From a checkpoint of a small audio frame classifier: widths [192, 288, 432].
Rows from block 2 of a small audio frame classifier, named by matrix and row number. Each number is 500 + 50 x the weight over its row's rms, rounded and kept within 0 to 999. All counts start at 0. Numbers have three digits each.
After each channel's rows are labels from the 100 clips, of 14976, where the channel reaches its highest value: "top examples" is what is common among them. Only what is clearly more common there than usual is listed. The data: tunes sung on syllables by a formant synthesiser. In brackets: how many of the 100, against the usual share in percent.
# conv: width-3 conv (model.blocks.2.conv.weight, 288x288x3, each kernel summed), inputs 0-57

conv.217:569510495453521546505477450438532500513449463554543486509481557481359415515525402449505383413512513512432569421482512557424446501537509459477505473518549554489510555629535485
top examples: consonant: /t/ (77 vs 12.8); vowel: /i/ (39 vs 16.8)

conv.70:481537503486522536496460523502544533488485455522430609539490517528535580517585461535424531510462565475511512518513515418486518564536504450470509465444417462465490626438535564
top examples: child-like voice (73 vs 24.6); vowel: /æ/ (42 vs 16.4); vowel: /ɑ/ (40 vs 16.5); thin (high-pass) (39 vs 12)

conv.72:495475439463559598384414472508443455519561496379513459458523465504540506582494459453538493466431517462428557561532451538433507520534503590455462496470428375527564465590524476
top examples: vowel: /æ/ (84 vs 16.4); consonant: /d/ (62 vs 12.4)

conv.271:500489490428497508491520462527586479537476412462472596533528533528502589442432509529491516385416476416489586394480512431373546522482523461481500457416432437533550466466547491
top examples: vowel: /æ/ (80 vs 16.4); consonant: none (61 vs 12.4)

conv.249:531542472463469477444507639587505560545525437498434501519546495481494449535585458623519491564459476380547415550522571595511489508499551464524497521489551543523519448512575550
top examples: vowel: /i/ (74 vs 16.8); consonant: /ʃ/ (34 vs 12.4)

conv.123:467520391597476508442438461537572578514513529499577491543520516536504534493591415493461497520641454494448489474464362457528607453512486556500503547496486518416504479450493526
top examples: vowel: /æ/ (56 vs 16.4); consonant: /d/ (43 vs 12.4)

conv.196:497504534448522512405479493460538475549359516506465497464523506539463548512529570504485507501431510507465528484551500486458553488535491523472420465511454505559506562597495615
top examples: child-like voice (63 vs 24.6); vowel: /e/ (58 vs 16.9); consonant: none (45 vs 12.4)

conv.285:417424480522463488471420544483591530503468494494493493531548418421518507511539466527474441560499549447530555450419435498419562551516476524589483510491508412519598522513536498
top examples: vowel: /i/ (39 vs 16.8); consonant: /ʃ/ (36 vs 12.4); mains hum (26 vs 7.3)

conv.92:553445497513566480537585484474439519442435520406490407512497466533483503432438417539453493429552583401511488486408427491484444521464468488529454436528517474444505508516440529
top examples: vowel: /e/ (53 vs 16.9); consonant: /t/ (42 vs 12.8); mains hum (35 vs 7.3)

conv.252:536486536542443418512447508510465530443511568539585460412488446390455498443502538574380473552526551469538429516536617454485501430482433476468472499498454472419532493499520468
top examples: vowel: /e/ (68 vs 16.9); consonant: /b/ (53 vs 12.7); consonant: /t/ (42 vs 12.8)

conv.199:489558577534538541464487472565497495579512510516484505486578455504517520547447591446485394471333485567534462476449537494571465428487523539474428460530555603425562547551482385
top examples: vowel: /o/ (74 vs 17.1); consonant: /d/ (42 vs 12.4)

conv.231:447458484463492495541520502591467414490541466547517454434481482513482455530490580497549474528498544387521527480532489626510487425552574465509498568551526517563599497524549432
top examples: vowel: /o/ (56 vs 17.1)

conv.233:483451518547393435501530424540579427465559460494548550465561481576567476554506602484507477465524576513546512516510556567479425541525542492535487584538526478445527477519483454
top examples: clipping (50 vs 8); white noise (44 vs 7.4); thin (high-pass) (36 vs 12); pink noise (28 vs 7.5)

conv.139:467529432436496638547565509463566555437482528459481533536504597498538468618452468536494607472468578572524519510413492519438448552442413534514536451510455511529502486425441538
top examples: consonant: /t/ (75 vs 12.8); vowel: /i/ (37 vs 16.8); rumble (26 vs 7.7)

conv.197:547550500492441453449471540590509485433517554513585547623539494501568575519555531493593589524521500441582481484546467497463526535538469465511503467458476494460539483610427501
top examples: consonant: /b/ (55 vs 12.7); consonant: /t/ (43 vs 12.8); clipping (33 vs 8)

conv.107:514528464479546519566505453551582444416561541493572457529441419425494558492490501489614465468516447479521476463544477573546410452505435506487507455555531468380495433449411541
top examples: consonant: /ʃ/ (66 vs 12.4)

conv.168:526485499408511443515534500510452572485454502573552448492471468498503599428572432501449490510469479595509436511536502455558612460477458513577618501492541558559446515576384465
top examples: clipping (53 vs 8); vowel: /æ/ (36 vs 16.4); consonant: none (33 vs 12.4); consonant: /b/ (32 vs 12.7)

conv.96:592478557551558544454451468482493483535501604550549488558486410564549498416515481545518490491479400457473545536497535405522555419422575481514475528495415375494566420537449555
top examples: vowel: /æ/ (71 vs 16.4); consonant: none (63 vs 12.4); clipping (29 vs 8)

conv.128:515460518473535491437510560469571570530508483422375498556519527556607537531531454447490488585555490495458392526417551560552471521490527446473398494556409607461446450542480521
top examples: vowel: /i/ (78 vs 16.8); child-like voice (68 vs 24.6)

conv.142:537544462597414520544429548590541516548488546560504485425430464517497485522489498589468440510568550507548417440450476476554557542445481544512496497453552451408533420492492511
top examples: vowel: /i/ (94 vs 16.8)

conv.161:518539454590524470443555480417592437480514475460635584531525521577557476539512591600444445461548498526446557492390530600463467519550543504509495505477435486431405522566540552
top examples: vowel: /o/ (72 vs 17.1); consonant: /ʃ/ (45 vs 12.4); consonant: /t/ (31 vs 12.8)

conv.286:488572406517470504504521579450439506513545473540531523451420559532513504435476474470572496486509465547563536553443482502576599395455545524466478453455474593567490492414622583
top examples: vowel: /æ/ (90 vs 16.4); deep voice (53 vs 25.2); consonant: /d/ (45 vs 12.4)

conv.138:471610538579419508596460535501466581577506519459389495515546508475431520497432489569453580549538493499493480446481501474456482452489495497437417570430514585323597536486486393
top examples: clipping (64 vs 8); vowel: /ɑ/ (50 vs 16.5); vowel: /æ/ (38 vs 16.4)

conv.125:501542499508456385470499419508527525578417491514453596519538509542579510497485523506550483438560452520579449444462531620472521523548449402540602530462555469508507481515600497
top examples: consonant: /ʃ/ (76 vs 12.4); vowel: /o/ (54 vs 17.1)

conv.114:526561448473502467474537452496402496491472469532478547572475531435455465437569495494403542491482469575499472549464518509583448581489499464530493502484531499494516542424526446
top examples: reverberation (81 vs 50); vowel: /ɑ/ (44 vs 16.5); vowel: /o/ (38 vs 17.1); consonant: /b/ (32 vs 12.7)

conv.75:489508506506520517543394491445510438516493472591480584479555458543482592456575528528459518470538530470471553503550565538538481490558474490430513552498538527454524411434508543
top examples: consonant: /l/ (80 vs 12.5)

conv.51:516467432514511570528520483542526567452563532446532496585576397533432468388569462621509509512596406569564410513445466536431468478500494501409512488520450483475409503416541597
top examples: child-like voice (53 vs 24.6); vowel: /o/ (48 vs 17.1); consonant: /t/ (41 vs 12.8); consonant: /ʃ/ (38 vs 12.4)

conv.34:422557519501502521564549514420551445488501451448502458462533558565464537506470565494561471455535499467561535574587487447547481527526567510584451557537444531461512515480511428
top examples: reverberation (88 vs 50); vowel: /ɑ/ (64 vs 16.5); consonant: /t/ (46 vs 12.8)

conv.98:527521467630561478461454492505549559497524461513587485544407551526548498569472510596477524507496531493521473516531551445489586488556486440429458552588522581482527414456584372
top examples: vowel: /o/ (67 vs 17.1); consonant: /d/ (63 vs 12.4); consonant: /t/ (35 vs 12.8)

conv.191:525496516452487510456531484490568496570508438490523550550454526507489531482482495476507495567477497498519423469561522536418501539569474528529518511434497533453461474556532472
top examples: vowel: /u/ (54 vs 16.3); consonant: /ʃ/ (37 vs 12.4); mains hum (31 vs 7.3); consonant: /t/ (31 vs 12.8)

conv.256:477539489549484561450473530528498486461568486471585492486458538536508513582522512492491513448549452458472496421541563567549469534429521587418469519474433572525390465564517566
top examples: clipping (48 vs 8); consonant: /d/ (47 vs 12.4); consonant: /t/ (37 vs 12.8)

conv.44:529526524509598521474605477453464532538544383493395493518528535526533352543511533487605502479518552451564482523491524543486616499563444445415458551551487537449602414508554457
top examples: vowel: /ɑ/ (94 vs 16.5)

conv.152:554515484453555479540633581502515481561539487510528571389547506590588458543616501514591500546514550486549517542447533508588585545509500520448477405525444482582467485540463479
top examples: consonant: /ʃ/ (67 vs 12.4); vowel: /æ/ (37 vs 16.4); clipping (26 vs 8)

conv.15:458373421473489513437578491532444451460445587620543482388514432520472381468544545472490427487526506522509444473440532493506531466511560537530515394494529524523502527486434498
top examples: consonant: /b/ (76 vs 12.7); vowel: /æ/ (42 vs 16.4); clipping (39 vs 8)

conv.230:535518476510610527387514471592546511472487407523509473476459525560461474530557442478517532523499498482547520459417419493579426534554416496479428460488499454568480502303511517
top examples: vowel: /e/ (100 vs 16.9)

conv.71:484521456449580544535501462482493466514480511547528512492497518556507489471521490507578630517540493427567495521514491550459468585466542403424453515506569560505411488501434595
top examples: consonant: /l/ (45 vs 12.5); clipping (36 vs 8)

conv.102:505440432564452525462499590559545467447532459561634512593475587467503519579476489529445513506444439492471430535461476504528515554473444597502593406602567550445502504470470466
top examples: vowel: /o/ (83 vs 17.1); consonant: /b/ (66 vs 12.7); consonant: /t/ (31 vs 12.8)

conv.115:503470484488527484533600458542547506520554498536429454467446401466478529463485587441418513506511438539479547518520507566405548466474472543477534596532596571498505457629569484
top examples: consonant: /d/ (40 vs 12.4)

conv.157:442541492585537462566455510569457476529415615527484527549472462539536511484493475493585522469461493502498475494443475515546439494509502470619492452484402500559477592433507493
top examples: clipping (35 vs 8); consonant: /t/ (30 vs 12.8)

conv.167:486391503592474536485539564457506472487392526470440485519579575440522483503447553564622497547556441480512486392465425549568511585484496479470499447595522493525518605411528482
top examples: consonant: /l/ (51 vs 12.5)

conv.220:494443541490531572466563499522495421563507607472529435574466429504477500485508581474554480445505563483490568494483472496548547440379631497552399434548421416456414453599530442
top examples: consonant: /l/ (49 vs 12.5); consonant: none (34 vs 12.4); clipping (33 vs 8)

conv.208:492509559482530415472498570512532531386594551542469502484557527501487478438469502449490438488562536565489548480522538522481565450482584489558407505524466508586491446482555551
top examples: consonant: /t/ (66 vs 12.8); vowel: /e/ (39 vs 16.9); consonant: /ʃ/ (34 vs 12.4); mains hum (31 vs 7.3)

conv.137:491536544469469483512462594471467505604459427558478561369519444442479513455485488462493422512427498429416497498504574493622541410481510431525445501626474387405569454417568568
top examples: vowel: /o/ (73 vs 17.1); consonant: /d/ (53 vs 12.4); consonant: /t/ (46 vs 12.8)

conv.155:484567468482623447506515546466524465486561523521557524457466512515450441394445579489561533563488513535501465512459541517449516552461389533578522480613587473529467614590577542
top examples: consonant: /n/ (54 vs 12.5); consonant: /d/ (32 vs 12.4)

conv.143:537449473522445585533391488572490495536516501481530571470498557526451456564413577515471499542466421552409452450433471501514479514519566534458506517488455470427528520527516447
top examples: clipping (67 vs 8)

conv.261:590470509600425446560424443493505482583476504509502532473492511529431483636452414521599474539484531437473523545473500513520550453565483402553485436488537408474408543525453556
top examples: clipping (68 vs 8); mains hum (33 vs 7.3)

conv.36:507516522564450523510564417459520530513505492596514460467540514513508551451552457493448515483523371461491504499482540454618527455546538563475561528538564492510452452486563420
top examples: reverberation (78 vs 50); vowel: /ɑ/ (59 vs 16.5); consonant: /t/ (42 vs 12.8); vowel: /o/ (38 vs 17.1)

conv.120:496487461444488521459499523573549456455478467560418472602467459451595582419535454503459546451432592457521509494494511530474549536505508380545460454463592543520492519499487491
top examples: child-like voice (63 vs 24.6); vowel: /e/ (48 vs 16.9); consonant: /d/ (41 vs 12.4)

conv.83:515555510551546522516418519475457549453421428583382499535475530470452495551519514537540432517601489499535448525632500482556443442552593491466467591463539557451502492415489484
top examples: vowel: /o/ (93 vs 17.1); consonant: /ʃ/ (53 vs 12.4)

conv.133:377500492486445577407436483481478521528530505426500457553474476514481508538550456406510608498454549556480527484457447544548468497507410512501517496481467527373441467503559480
top examples: vowel: /u/ (65 vs 16.3); deep voice (53 vs 25.2)

conv.21:478542468591527385507557624571531501487514507555530572513510591500489483447558491476468566619563544493555519487451508543472535494556428510655516456496461574560475447476453562
top examples: vowel: /æ/ (47 vs 16.4); consonant: /ʃ/ (46 vs 12.4); consonant: /d/ (44 vs 12.4)

conv.163:520368570429450458529515471515452504519466598520460535612534499459506492465465535495553592468547550508521559455500536507497509533575498549536427476498670512500498470621558467
top examples: consonant: /b/ (86 vs 12.7); deep voice (53 vs 25.2); vowel: /o/ (49 vs 17.1)

conv.16:478631459543485556539443457556536497434516456499442487480376434567487401532455521489429539523475452548422529492501546481604541604511492425570456455407514435472537464515626550
top examples: consonant: /ʃ/ (70 vs 12.4); vowel: /i/ (48 vs 16.8)

conv.211:555483538498512472449532590474519480481586520473494552481428551478451488585550567599546601448450549469536537561438532467419480607475530487430563505527455501531453493585539429
top examples: consonant: /d/ (79 vs 12.4)

conv.45:451561473519559444467509530421493594524541464530499487586441433557489527614443478495534497532559440473528512538551557476538505500531520484438503474493394416554484542598532474
top examples: mains hum (42 vs 7.3); vowel: /æ/ (42 vs 16.4); consonant: /d/ (30 vs 12.4); consonant: none (29 vs 12.4)

conv.100:514445546516423481444415483573475519514496506578548464526425441545427532537504491576500533514498518518443586483631545499470478373484452476550484540476447539438477589576537436
top examples: vowel: /i/ (89 vs 16.8); clipping (26 vs 8)

conv.110:462504536557493534553465421407518546510432474619439558628511467516501550476431429516470542488465525409454503458487517493478490490524442511470511570481520534513522526418543506
top examples: reverberation (98 vs 50); consonant: /t/ (75 vs 12.8); vowel: /o/ (60 vs 17.1)

conv.80:444433518508530561488564496401453494486465475595590517519401504428545531446518456420505530525534494510555491510542439423435468607547564565547531534589449508444525556415444474
top examples: vowel: /æ/ (52 vs 16.4); vowel: /ɑ/ (46 vs 16.5); consonant: /b/ (44 vs 12.7)

conv.40:508502445616551469600553507448424538466497454462551498475516508503518559542523538458556537515538472576526569515499473558408562497473468554405581495471504457542451594564664485
top examples: consonant: /t/ (48 vs 12.8); consonant: /d/ (34 vs 12.4); clipping (25 vs 8)

conv.112:635555510523574441569494449527504699524525527533532558565424481543438527486511569485524552494516431517518470582462484506636473469569469510398493487552497560605490533581453507
top examples: consonant: none (66 vs 12.4); vowel: /i/ (49 vs 16.8); vowel: /e/ (49 vs 16.9); consonant: /ʃ/ (30 vs 12.4)

conv.68:478474453557550495479473531516389532447462512479549462516473503553489624549454452505462477490539363512483470411473380555516403499477458535570445511477623402545430446535519548
top examples: consonant: /d/ (67 vs 12.4); vowel: /e/ (46 vs 16.9); clipping (32 vs 8)

conv.232:421523457495466536490497519530475530410512509601435499450534455535606471531410559489522456491469451509423445482473493509514520515447527458475490525515538442517521514426479494
top examples: deep voice (63 vs 25.2); vowel: /ɑ/ (58 vs 16.5); vowel: /u/ (37 vs 16.3)

conv.254:482542567373500490480476506491504417586519518527435495515509482521519502514479516434552420394465479510510592479516462440453453457516609475499442543531448568429548559451502425
top examples: clipping (40 vs 8); consonant: /ʃ/ (34 vs 12.4)

conv.3:432456487571525481394434485485423504553459489566468503478493517546494376477430541466582566445455504459556493531553478535476425500518511458542508559510546538523511573515397551
top examples: child-like voice (52 vs 24.6); vowel: /o/ (38 vs 17.1); consonant: /t/ (36 vs 12.8)

conv.164:459453498516460514565430418566483543436502504521539549520498432526489522612378558440516535509516548458419466446447539533530498524413473515577495546387617526537523423572514533
top examples: vowel: /o/ (82 vs 17.1); consonant: /d/ (66 vs 12.4)

conv.84:531394470516509577555481480467485471429469415504555534481475486585368497573511556417506485501514481482428434487583519547503536535544479582431463451512471482436421438454583496
top examples: child-like voice (59 vs 24.6); vowel: /u/ (57 vs 16.3); consonant: /ʃ/ (54 vs 12.4)

conv.238:449473464458455485585531486475549529579478461500423467546514515538499596577517519455508460499466493569462532456484453464527606522503520485499361494567513530437451419511567493
top examples: consonant: /b/ (100 vs 12.7); vowel: /o/ (43 vs 17.1); vowel: /u/ (41 vs 16.3)

conv.204:533458500424502427521498540478551469449420533519478452531519541556527389536499515536538550586593550520576532504494429390511471531535515501502580525423470479501427538504492530
top examples: consonant: none (60 vs 12.4); vowel: /æ/ (49 vs 16.4)

conv.77:530530529466492490524553507500493467492516450539501454511431482494461492567481563473500484479530475533541479509483570506570486474519527430418488451514464546523583431444509563
top examples: consonant: /t/ (94 vs 12.8); vowel: /o/ (38 vs 17.1); mains hum (33 vs 7.3); clipping (30 vs 8)

conv.268:529532540476394592450468569480516491525463450372421472496511482510474533516396411498506497434423533443498464511479501578549471518488544531519528585546483565481502545467566447
top examples: vowel: /ɑ/ (85 vs 16.5); clipping (32 vs 8)

conv.275:490523463503523512468467488526475462469593526516602558405525436478598521569533466553503495516456489557468441469491572544504572489529458516569497471504468395451565508563604511
top examples: low voice (51 vs 25.4); consonant: /b/ (31 vs 12.7)

conv.5:506518557497457532531512460501541496450444495387494457471509475472505532522563483369472536515452504482421497485473469574473563484484534576428476445481461527480505575517381559
top examples: vowel: /o/ (89 vs 17.1); consonant: /t/ (31 vs 12.8)

conv.176:549434490567410473517443480498521543491544516526465533466521468491581594516504479494419480603460496544539491523476501546522450561536428533536555500481530461458408618443566550
top examples: thin (high-pass) (42 vs 12); consonant: /t/ (38 vs 12.8); vowel: /æ/ (36 vs 16.4)

conv.73:477518463518489427501457478548492538671633562547498412425504476412586496507427528533505520509498491499519499516479484525561522397484463499515474535524543424455467553609513581
top examples: reverberation (78 vs 50); vowel: /u/ (74 vs 16.3); deep voice (52 vs 25.2)

conv.251:386528450405451536494423424459545440505470506499538430560451594436517464496499473496538571534575518503598558513484501498525488493539563494577467546570470597527468444503500436
top examples: consonant: /d/ (63 vs 12.4); vowel: /u/ (40 vs 16.3); mains hum (29 vs 7.3)

conv.245:476474493498570525570449392492523556524479432473439466378509596600541399496468335489420524489558467505562488464451465521459499470490514504557416539539434517520406481564438401
top examples: consonant: /ʃ/ (87 vs 12.4); vowel: /ɑ/ (40 vs 16.5)

conv.35:546460533568535556568552510536455523509479553550633522555543513567501412492501528457474484483459504502551442480394561506586599584557515574415457556547499508586485404484592506
top examples: consonant: /d/ (83 vs 12.4)

conv.192:519441597445416509500491485491517471512381442465489549428545570528499405528487541584544536532437474575539503481581512506460463504477568485479492476536599430503540541499583608
top examples: mains hum (64 vs 7.3); clipping (29 vs 8)

conv.62:498482570493469510498495496455482459586477496474488398496497491580471522484472583508439457395451492475458524400426365437499526453454538528559497402556429535497463488466555573
top examples: consonant: none (73 vs 12.4); vowel: /ɑ/ (46 vs 16.5)

conv.106:518462592556494534444539534597524546533592386578491548483432485507478562551481479426409566540455514494542535466522390490540540520540478503420577454459387577504485526490523585
top examples: vowel: /i/ (60 vs 16.8); consonant: /ʃ/ (46 vs 12.4); clipping (31 vs 8)

conv.141:634432441476459513550533451526509547511608510537473471571499521492506366555514531578547506453503476583435489567492548545379518518556552451465488546412565568545513438505509492
top examples: vowel: /o/ (87 vs 17.1); consonant: /ʃ/ (79 vs 12.4)

conv.189:554409429479602544491466441466548476533543543371470572644483460531514587388563510426480524548481552444489480488521555571534579478435529546584541585553504542541546576599597525
top examples: clipping (54 vs 8)

conv.181:417524478471555465570427487484501496567575518489474465569521509503441516544608619533500489544486463477618480522480471603443464462358523496549482513462540541630579484469485425
top examples: vowel: /ɑ/ (79 vs 16.5); consonant: /d/ (78 vs 12.4)

conv.174:537437413499542546490545484535463466526450491526406476551501493566573511531443561523444543489550591436529405478505503540480550501472521417570433600524517551546450412551509504
top examples: consonant: none (44 vs 12.4); vowel: /ɑ/ (37 vs 16.5); clipping (35 vs 8)

conv.56:507488528519448455478407503519506506453609426506543419505560484510520464436479464437450429555631547513468484465477447551513549391466517527493491624574564429621403407451499508
top examples: vowel: /æ/ (93 vs 16.4); deep voice (64 vs 25.2); consonant: /d/ (46 vs 12.4); consonant: /t/ (39 vs 12.8)

conv.170:515480549549440544574490444468458513460466509513498503579534522485557594519541596471468453510471473428506469479523455512553447642545531564588496529486569514475604555510450589
top examples: vowel: /ɑ/ (92 vs 16.5); clipping (43 vs 8)

conv.214:522534478512468512433537523479429472458570410481569510421474439547463539425468528556550519532490551559524567495561490501453529499500421494479458441430538567426561504489480532
top examples: consonant: /t/ (61 vs 12.8); vowel: /o/ (39 vs 17.1); consonant: /d/ (36 vs 12.4)

conv.203:538505479508546537495496465591533534523570490427561605506568540530531491515578550428502528481463483565575583519420503477484423515503570502387483510414529540512627539534488571
top examples: consonant: /ʃ/ (94 vs 12.4); vowel: /o/ (52 vs 17.1); thin (high-pass) (34 vs 12)

conv.89:541554592540442476542519534382500480520465480502434514477470443548446605508496475556464536524521527427631549472474472563476453446421442537461454505563481585544569502548562477
top examples: vowel: /i/ (66 vs 16.8); consonant: /ʃ/ (35 vs 12.4)

conv.52:422535618555468457514475455497502514481520523547384439436515596473531440562615485514463499551348557412524520497580475481531505467629433392474431577477476490517532483445457612
top examples: reverberation (75 vs 50); child-like voice (62 vs 24.6); vowel: /ɑ/ (52 vs 16.5); consonant: /d/ (49 vs 12.4)

conv.82:544537535575445490544390461427483550519490498469602465551487458570475531446483524568531486534462452589535533439472528464479531510528435573555525473615426567569568527397561465
top examples: vowel: /æ/ (76 vs 16.4); child-like voice (69 vs 24.6); thin (high-pass) (38 vs 12)

conv.216:445487484491487575511469484450496444518521527466489531362524440542494441543546485382416431504444438497531529515484428510559475579505491435496518506384501503427441467435459455
top examples: consonant: /t/ (49 vs 12.8); vowel: /o/ (42 vs 17.1)

conv.50:475469472534487473599506503582487527522486504496525505470547499441566500479537484495489476529489394433444564412423554544481557465548475509642461576448542506558519522400564536
top examples: reverberation (76 vs 50); vowel: /ɑ/ (61 vs 16.5); consonant: /t/ (51 vs 12.8)

conv.61:508487675540491431469466479538507556540341446465498505612525561486483584432537507382471541554517492473530581485565478492424484495522479451558456476475483443513493497496620533
top examples: vowel: /æ/ (75 vs 16.4); child-like voice (51 vs 24.6); thin (high-pass) (37 vs 12)

conv.124:491503519634599462501538537458452488520504534476532602521427492524512529517537513479518506500504586544557512498586504467446528480523555588580513513509461468510500544498577521
top examples: consonant: /ʃ/ (75 vs 12.4); vowel: /ɑ/ (41 vs 16.5)

conv.48:659565445445557487416557590499509545567442472480496494493506486491498502426504480571543555488573547540541528527468545485484481542533526497464517489558413454465547548514441448
top examples: consonant: /b/ (61 vs 12.7); consonant: /t/ (37 vs 12.8)

conv.280:581478533549498454458481540529531588438480558455498428556513529471459482513509531460483503595564504554455500544590542522515501598480587520516528553537499498561510560504445511
top examples: deep voice (54 vs 25.2); vowel: /e/ (46 vs 16.9); consonant: /t/ (39 vs 12.8); consonant: /d/ (31 vs 12.4)

conv.227:550539476505616555587548552465489544483512593476559447515613489469536544435510452569486524506482555495522558538570494480498401470542514535468358469444476483465448524531527574
top examples: vowel: /e/ (83 vs 16.9); consonant: /d/ (40 vs 12.4)

conv.200:463581541538524444514422462575516467409379578493523535572516504463482524497455534440498524451502467384570522593387485539447520456546496487569500490489522476446546485534559585
top examples: consonant: none (71 vs 12.4); vowel: /æ/ (46 vs 16.4); clipping (44 vs 8)